{"arch": "unet", "model": "model that predicts height in the pile at each pixel", "dataset": "dead-leaves pictures: piles of overlapping shapes", "train_examples": 145000, "image_size": 64, "crop_scale_min": 1, "horizontal_flip": true, "cutout": 0.25, "norm": "groupnorm", "activation": "gelu", "weight_standardization": false, "pixel_unshuffle": 2, "widths": [48, 96, 96], "blocks_per_level": 3, "block": "basic", "attention": false, "upsampling": "nearest_conv", "loss": "l1", "targets": "height in the pile", "init": "trunc_normal_002", "residual_init": "zero_last", "optimizer": "soap", "beta2": 0.99, "lr": 0.0035, "beta1": 0.9, "shampoo_beta": 0.95, "eps": 1e-08, "precondition_frequency": 25, "max_precond_dim": 1536, "merge_dims": false, "one_sided": true, "adamw_lr_other_params": 0.0021, "steps": 7200, "batch_size": 256, "epochs": 12.7, "lr_schedule": "cosine", "final_lr_fraction": 0.01, "warmup_steps": 1440, "weight_decay": 0.09, "adamw_weight_decay_other_params": 0}
Rows from block 10 of a small model that predicts height in the pile at each pixel, named by matrix and row number. Rows with one number belong to one channel. Each number is 200 + 20 x the weight over its row's rms, rounded and kept within 0 to 999. All counts start at 0.
After each channel's rows are labels from the 100 images, of 14848, where the channel reaches its highest value: "responds to" is what is common among them. Only what is clearly more common there than usual is listed. The data: dead-leaves pictures: piles of overlapping shapes.
# convs0: first 3x3 conv (model.decb.0.2.convs.0.weight, 96x96x3x3, each kernel summed), inputs 0-47
# convs1: second 3x3 conv (model.decb.0.2.convs.1.weight, 96x96x3x3, transposed, each kernel summed), outputs 0-47

convs0.57,194,187,185,215,211,170,193,204,184,182,198,183,212,176,179,215,194,204,191,190,192,200,191,180,198,233,183,205,172,178,184,217,187,172,177,162,181,182,167,189,194,194,199,186,218,213,193,188
convs1.57,215,229,206,209,179,205,214,198,230,224,196,203,137,190,178,234,192,183,246,225,165,199,169,204,213,218,199,173,233,188,187,186,192,256,224,234,227,203,210,195,207,203,208,212,220,190,228,176
responds to: gear; large pieces

convs0.54,201,180,203,186,217,184,195,225,207,187,199,179,199,190,220,220,212,188,184,203,199,176,180,187,205,216,217,228,196,223,181,265,223,168,189,181,203,181,197,165,206,212,173,190,193,238,217,182
convs1.54,213,215,228,264,181,236,212,185,189,230,202,227,169,214,212,204,213,206,161,209,188,244,206,199,177,180,223,164,189,163,198,162,186,203,193,231,205,222,200,200,192,215,206,200,210,179,224,192
responds to: large pieces; cross

convs0.63,187,209,194,170,190,191,204,183,162,197,188,156,194,166,226,206,180,246,222,205,188,198,223,189,198,204,201,192,163,204,198,179,196,219,216,191,178,215,213,170,200,181,227,210,195,166,204,186
convs1.63,184,211,216,194,223,210,185,209,200,190,208,175,177,205,177,195,217,184,211,229,197,220,168,200,191,157,213,205,180,189,219,191,212,172,208,196,168,215,201,216,223,185,207,246,204,219,218,228
responds to: large pieces

convs0.86,214,196,226,196,175,190,200,164,204,248,166,173,193,167,207,229,201,228,227,196,199,240,189,228,228,203,216,204,181,220,190,195,208,230,227,183,173,168,186,172,196,173,204,194,187,164,157,210
convs1.86,218,178,185,184,186,204,199,205,166,170,223,174,179,213,200,183,227,199,189,200,208,190,201,185,208,231,201,158,215,216,166,211,186,189,210,217,172,205,210,185,216,191,183,257,166,187,184,202
responds to: textured; large pieces

convs0.66,223,170,236,214,244,198,205,227,185,208,229,193,204,177,181,174,193,175,191,190,184,185,154,195,199,190,209,218,192,207,204,166,205,225,189,220,206,224,199,185,204,216,215,212,221,193,222,170
convs1.66,172,210,194,213,212,220,187,171,186,186,176,150,192,209,206,219,225,216,176,222,210,249,234,179,187,218,211,201,160,196,172,192,207,193,201,184,184,224,193,205,218,183,215,222,199,217,170,230
responds to: flower; grey

convs0.56,176,192,237,243,229,175,187,197,155,203,213,155,199,192,212,204,206,199,258,212,188,196,224,171,215,210,187,219,180,204,176,196,232,191,183,194,177,174,197,194,186,196,189,184,158,211,189,169
convs1.56,225,209,159,151,205,218,235,175,230,182,180,210,202,226,186,215,206,155,207,190,212,191,188,234,236,206,191,221,195,204,195,177,202,164,208,209,172,169,183,211,221,190,200,163,187,212,202,179
responds to: ring

convs0.20,186,195,242,186,173,208,180,176,202,199,210,152,213,197,167,195,213,207,215,208,205,174,194,186,215,176,217,198,205,202,181,207,201,201,201,220,203,205,247,183,193,179,192,211,147,238,192,162
convs1.20,191,202,180,196,221,198,213,230,211,210,209,201,198,219,211,224,239,212,237,196,202,213,196,220,216,190,193,237,166,176,192,208,182,216,143,214,213,188,179,179,205,216,228,228,202,197,238,248
responds to: small pieces; gear; flower

convs0.24,191,208,221,157,211,196,199,191,198,210,212,183,198,207,208,193,184,186,205,226,202,196,212,203,185,225,186,197,165,232,196,215,194,197,189,167,186,168,178,194,197,192,177,209,178,198,176,178
convs1.24,192,186,163,196,189,207,186,183,166,148,201,170,159,204,224,225,229,204,212,194,178,187,189,193,181,207,183,202,214,131,214,200,214,172,199,222,198,191,220,201,212,236,214,220,194,214,171,218
responds to: shaded

convs0.8,188,192,170,189,206,192,212,198,183,194,246,194,203,201,196,212,195,186,189,221,174,170,230,167,208,218,183,190,216,224,182,211,168,208,181,164,199,181,203,196,221,193,181,186,198,228,172,210
convs1.8,193,221,222,256,229,194,193,219,200,219,188,196,222,192,207,176,191,187,188,209,200,189,197,222,244,225,172,250,232,234,218,196,222,157,210,190,168,151,195,227,196,207,178,212,200,185,175,199
responds to: large pieces

convs0.79,176,193,193,217,214,186,189,165,201,207,201,230,249,177,187,203,186,209,209,181,210,189,212,214,197,197,202,212,226,166,206,211,196,199,191,173,191,213,206,163,193,190,240,216,201,190,242,178
convs1.79,217,205,206,201,207,197,198,220,154,180,215,174,162,217,213,190,201,206,227,194,214,213,201,159,217,183,198,197,185,191,145,228,182,169,194,212,191,208,204,258,193,224,176,223,224,216,208,233
responds to: mixed sizes; frame; crescent

convs0.87,210,184,183,207,190,176,197,168,203,194,196,215,206,173,190,206,199,158,188,181,216,180,207,246,182,181,187,196,236,175,198,203,190,196,174,230,181,210,151,246,196,225,199,197,232,180,229,202
convs1.87,211,211,209,196,196,212,177,221,155,188,209,187,181,192,179,203,177,244,223,221,198,213,192,181,191,201,199,179,209,193,203,204,217,192,210,211,256,226,243,226,227,205,230,194,188,220,219,201
responds to: crescent; tee

convs0.19,201,205,252,225,198,182,197,200,186,217,205,172,194,205,191,178,195,157,208,240,192,192,200,175,198,213,210,189,187,213,176,183,226,188,204,180,200,181,200,209,188,184,207,198,163,191,176,165
convs1.19,225,224,198,181,195,216,208,158,239,212,230,188,219,207,202,248,185,242,227,182,209,203,216,224,210,176,228,223,168,203,210,205,198,187,209,248,203,164,158,173,184,189,201,187,228,194,188,183
responds to: ring

convs0.25,211,192,199,191,199,173,195,203,179,210,197,191,214,201,228,215,174,224,192,215,205,243,218,209,224,202,176,174,187,183,185,188,182,183,181,158,206,130,212,172,181,189,190,224,196,208,202,196
convs1.25,206,171,168,227,205,194,202,197,200,176,215,198,213,186,203,181,185,230,213,179,199,162,186,183,214,209,188,200,216,229,209,216,194,236,228,194,156,166,159,195,201,234,176,218,192,168,193,168
responds to: grey

convs0.67,215,203,183,199,202,181,186,222,228,192,201,228,195,209,165,198,202,146,179,179,224,192,197,212,177,192,194,198,194,146,219,181,187,180,193,189,199,188,165,208,187,224,216,225,211,177,211,181
convs1.67,176,188,205,215,195,230,225,174,187,208,194,160,181,218,208,201,209,236,196,205,184,213,192,213,192,218,195,186,184,189,175,204,197,195,216,205,207,190,223,222,244,171,209,167,186,208,190,224
responds to: large pieces; shaded

convs0.17,208,204,222,193,221,220,190,202,226,197,224,201,199,188,186,194,171,210,219,163,179,185,179,190,210,194,205,174,189,209,196,202,189,190,196,188,211,222,194,159,194,190,205,255,221,208,232,221
convs1.17,203,207,213,216,201,212,223,214,218,189,219,175,211,210,213,206,202,195,217,215,186,181,210,229,183,234,199,247,184,225,199,186,195,193,187,213,191,215,223,223,191,227,225,209,196,225,194,182
responds to: mixed sizes; flower

convs0.72,198,197,190,196,222,196,194,176,204,186,191,202,183,178,196,207,197,178,197,190,194,208,198,198,184,205,192,212,200,185,172,197,220,195,184,192,199,210,117,178,205,241,211,169,239,204,227,209
convs1.72,200,199,232,218,214,212,205,189,152,198,193,191,169,194,205,201,201,214,181,217,204,184,182,175,178,201,179,188,234,184,189,211,191,191,211,200,229,239,265,252,209,203,203,216,187,216,184,204
responds to: crescent; small pieces

convs0.9,222,224,219,209,200,204,207,218,208,183,196,201,194,180,182,186,201,168,185,191,189,175,185,169,181,198,162,200,224,185,206,218,184,205,178,200,210,176,172,202,201,213,233,159,216,196,206,221
convs1.9,221,205,199,181,210,216,183,211,198,209,190,188,163,189,220,229,189,223,224,248,230,176,172,211,191,207,216,210,222,163,220,203,204,150,190,213,216,197,214,240,207,193,187,210,201,204,190,235
responds to: textured; grey; crescent

convs0.83,207,190,150,174,199,204,198,204,242,228,193,221,173,192,188,226,206,179,204,187,215,187,209,232,183,207,213,212,200,165,202,198,186,212,217,201,175,195,178,203,202,209,212,227,211,196,250,210
convs1.83,202,211,181,224,188,225,216,207,155,194,181,208,169,226,196,209,168,240,201,211,213,190,237,237,217,233,176,187,202,214,215,190,212,195,204,223,230,212,253,219,221,210,223,184,193,200,211,207
responds to: large pieces

convs0.0,164,194,224,198,204,215,181,191,200,198,178,190,204,205,213,231,233,228,213,199,194,245,213,199,180,172,177,199,144,178,168,179,200,197,196,193,225,187,201,175,200,198,222,191,214,206,209,206
convs1.0,212,190,186,213,199,214,204,228,195,210,206,197,199,181,168,199,164,222,187,201,223,188,185,226,240,212,213,236,186,218,185,200,232,263,217,190,201,185,221,232,212,224,191,217,187,193,189,203
responds to: grey

convs0.94,232,172,180,210,202,218,204,191,211,159,180,208,178,175,182,172,237,180,199,190,187,180,178,189,189,200,227,185,208,168,211,205,170,218,231,182,179,206,216,226,201,224,174,205,170,181,185,235
convs1.94,202,234,218,186,186,197,157,178,197,223,212,200,215,188,194,244,192,211,217,198,187,229,235,203,190,211,204,216,182,226,210,211,219,198,199,208,188,207,219,171,217,195,226,197,218,190,190,167
responds to: large pieces; textured

convs0.60,229,176,173,191,163,193,195,197,201,219,171,230,219,194,206,178,178,174,195,153,206,198,164,217,172,209,169,190,199,188,184,184,194,171,212,222,199,206,185,210,191,188,223,199,235,168,229,163
convs1.60,153,201,201,228,243,176,194,194,209,213,193,190,205,218,191,224,189,213,191,230,192,202,225,195,201,208,229,218,177,202,228,212,173,221,196,180,192,170,203,192,235,177,179,220,185,191,173,222
responds to: large pieces; gear

convs0.16,189,184,165,207,214,194,195,208,199,199,208,190,181,187,205,203,194,229,188,195,203,191,196,183,188,187,182,170,214,214,196,203,189,212,159,179,224,163,206,234,206,215,159,254,194,199,174,172
convs1.16,194,194,151,176,220,219,199,214,163,176,207,179,211,213,214,178,199,193,227,200,199,185,185,204,204,219,212,194,186,167,209,222,197,214,199,171,224,195,200,197,201,220,206,194,201,167,196,221
responds to: mixed sizes

convs0.71,216,198,212,198,207,182,193,197,205,177,186,201,205,194,196,226,192,221,212,187,204,184,166,185,210,191,181,183,192,205,182,187,172,181,183,156,205,215,210,166,198,211,207,149,219,176,187,248
convs1.71,202,210,178,219,188,184,250,187,183,203,199,185,170,181,199,232,197,195,194,236,206,179,206,227,182,187,211,195,215,183,213,152,192,247,209,208,224,214,202,227,217,182,180,234,182,190,231,167
responds to: ring; frame

convs0.52,174,198,218,219,222,210,177,171,193,192,166,196,215,191,162,234,181,181,216,228,214,213,211,209,202,229,217,205,198,186,157,225,212,169,215,176,205,221,187,163,184,189,234,198,191,211,204,187
convs1.52,229,192,202,256,218,200,235,203,213,190,181,212,176,205,213,195,195,198,249,216,204,198,196,231,196,181,186,211,189,182,237,211,189,163,193,227,201,188,175,253,212,223,166,206,238,211,192,217
responds to: small pieces; frame

convs0.34,241,202,238,164,181,205,198,208,210,210,203,204,207,165,185,169,214,196,217,190,145,179,199,201,173,204,231,204,231,185,185,200,185,177,174,190,222,192,215,201,200,206,171,162,212,214,190,170
convs1.34,184,164,168,200,193,200,192,151,195,169,199,176,170,170,212,216,192,235,191,223,199,194,199,180,215,203,187,158,196,171,196,204,217,199,210,204,174,214,181,250,212,190,176,236,213,180,199,238
responds to: textured; large pieces

convs0.31,192,197,212,213,185,213,206,227,194,218,220,183,246,200,197,194,190,200,205,182,176,227,192,177,206,213,191,177,185,241,189,217,198,192,176,224,198,219,177,182,205,177,194,183,222,230,180,209
convs1.31,219,226,225,189,209,198,200,186,180,209,220,219,169,176,201,179,184,245,190,211,196,185,246,215,206,188,214,178,205,186,208,164,186,213,231,174,216,219,219,235,194,205,240,205,210,216,193,210
responds to: large pieces

convs0.41,212,176,182,215,239,174,170,232,171,193,233,222,209,214,211,194,182,199,207,199,240,207,196,215,188,177,154,222,206,182,191,210,170,181,181,184,180,192,224,213,165,236,216,243,200,196,208,174
convs1.41,198,203,176,189,183,244,189,198,178,172,194,178,179,221,204,205,197,188,219,200,183,222,211,210,226,227,216,152,213,192,222,169,226,222,243,209,177,205,173,185,163,189,194,220,168,181,226,186
responds to: shaded; mixed sizes

convs0.45,198,181,156,176,193,176,181,228,200,205,216,208,196,201,198,164,187,176,231,201,232,204,199,212,185,217,177,202,256,164,226,214,165,195,194,188,165,203,190,213,196,221,235,251,196,209,239,179
convs1.45,207,205,181,171,202,208,184,196,189,207,219,227,198,220,205,234,193,199,206,168,221,220,200,220,206,195,205,176,184,189,164,192,198,148,168,218,199,203,185,173,223,177,206,183,192,240,193,220
responds to: mixed sizes

convs0.46,232,196,178,222,212,190,175,231,188,204,236,221,206,225,203,192,186,201,169,225,223,173,207,187,184,180,195,247,188,202,200,213,165,212,161,165,196,175,193,209,176,236,219,186,208,182,200,205
convs1.46,163,206,198,210,190,228,177,195,216,195,197,199,203,200,189,229,206,185,201,207,182,228,198,191,207,198,212,137,212,154,212,166,224,169,224,200,191,173,192,157,169,165,208,218,200,194,189,200
responds to: shaded; small pieces; grey

convs0.77,177,212,225,159,230,181,180,194,172,221,211,173,168,200,218,192,187,294,219,199,184,229,210,214,218,192,207,203,215,193,239,185,213,184,196,185,183,211,242,169,186,207,223,186,178,180,164,189
convs1.77,203,192,168,190,189,212,210,202,201,178,188,182,179,224,214,188,219,153,231,213,258,211,184,226,222,192,214,190,178,220,178,174,220,165,203,203,186,203,138,170,200,178,162,218,192,207,245,207
responds to: small pieces; ring; gear

convs0.73,198,230,230,182,197,236,191,198,179,197,196,199,184,180,204,180,199,174,200,174,185,232,229,177,200,197,236,189,198,189,183,215,210,189,195,182,214,176,156,153,212,166,177,188,182,228,183,208
convs1.73,231,186,229,215,200,190,221,206,181,223,226,234,148,204,180,187,218,204,186,222,214,196,205,226,210,201,195,225,214,228,214,227,196,237,194,194,195,240,193,215,246,204,219,225,192,217,205,227
responds to: large pieces; gear

convs0.85,170,192,210,218,210,188,187,162,188,196,221,183,193,195,216,200,197,264,201,166,159,170,194,192,228,216,225,192,201,236,209,209,233,232,190,201,185,202,182,201,184,191,206,161,184,208,164,170
convs1.85,233,226,195,163,171,210,233,210,213,247,205,225,153,218,193,201,222,180,200,208,221,245,189,195,224,200,170,208,197,218,173,194,183,155,205,183,194,201,212,195,194,171,211,180,197,209,234,202
responds to: circle

convs0.51,220,171,187,211,202,196,191,206,176,192,214,171,206,187,219,239,204,183,205,173,211,226,225,169,195,208,186,224,153,208,178,216,205,232,214,171,191,167,204,159,189,201,207,207,186,191,201,164
convs1.51,211,195,196,233,185,197,227,231,196,224,203,208,195,189,190,174,145,173,185,186,205,171,160,188,212,181,190,180,197,183,230,190,187,191,178,209,188,218,193,210,232,230,216,198,222,165,166,232
responds to: flower

convs0.29,190,187,219,162,214,217,210,207,181,168,216,219,206,207,185,195,196,203,216,188,183,210,224,224,191,200,188,178,213,209,200,220,178,161,182,214,214,241,188,183,213,224,241,207,184,210,217,174
convs1.29,213,221,177,219,211,222,217,222,200,196,203,166,174,195,227,214,180,262,213,198,221,201,226,205,215,202,224,233,212,198,206,197,222,199,194,190,187,199,207,217,224,195,176,227,208,193,200,216
responds to: crescent

convs0.58,205,193,192,202,199,187,199,221,210,199,208,186,197,174,209,212,209,186,181,200,211,196,182,176,197,203,208,262,186,198,198,314,208,168,192,177,214,175,199,196,214,203,181,199,236,198,190,199
convs1.58,199,210,227,231,201,208,216,203,220,209,195,203,155,201,194,226,216,236,176,212,197,249,189,199,205,202,198,180,232,179,181,131,222,210,222,221,187,219,209,190,194,208,205,217,201,223,216,218
responds to: shaded; textured; grey

convs0.78,218,201,220,225,178,200,188,193,206,233,182,170,191,199,229,222,210,210,216,195,190,232,212,234,197,197,220,196,198,190,192,203,210,216,209,182,178,212,212,162,196,154,183,229,168,185,195,179
convs1.78,199,176,178,204,194,199,189,169,164,160,203,197,189,194,230,218,196,208,203,165,211,211,199,192,206,219,202,170,222,226,215,210,171,156,199,198,197,193,201,204,208,237,217,226,231,227,201,234
responds to: textured

convs0.12,185,197,204,218,176,180,186,199,196,241,226,213,194,192,189,188,196,220,168,224,212,196,212,243,181,208,206,189,190,207,183,211,170,189,197,204,205,210,228,254,189,193,118,251,184,216,232,190
convs1.12,226,212,183,222,220,233,225,219,224,193,176,206,173,182,230,211,208,207,206,208,191,209,198,206,243,236,232,240,221,231,209,195,199,222,196,197,180,177,182,162,223,217,224,210,219,198,212,203
responds to: small pieces; cross

convs0.84,191,201,198,236,190,217,197,168,212,176,199,201,187,189,212,212,202,214,171,223,216,169,208,204,195,183,189,159,213,170,162,189,177,208,204,197,173,174,194,231,176,197,173,215,196,208,145,210
convs1.84,194,217,206,198,193,205,195,200,181,209,237,196,184,213,191,224,227,198,196,181,215,230,198,207,179,192,143,194,221,192,211,230,188,180,209,209,199,193,212,173,174,222,185,204,177,218,211,185
responds to: mixed sizes

convs0.88,230,198,202,242,184,234,198,177,200,208,193,193,199,171,182,184,211,178,169,226,180,190,213,172,202,201,236,214,211,200,185,202,256,201,190,193,192,184,176,187,201,189,152,137,180,192,185,230
convs1.88,184,206,208,227,185,206,197,210,173,208,219,215,174,209,190,180,206,209,184,196,209,220,233,218,205,214,196,221,182,186,200,204,174,167,157,253,167,194,227,181,233,214,248,205,162,199,173,210
responds to: textured; large pieces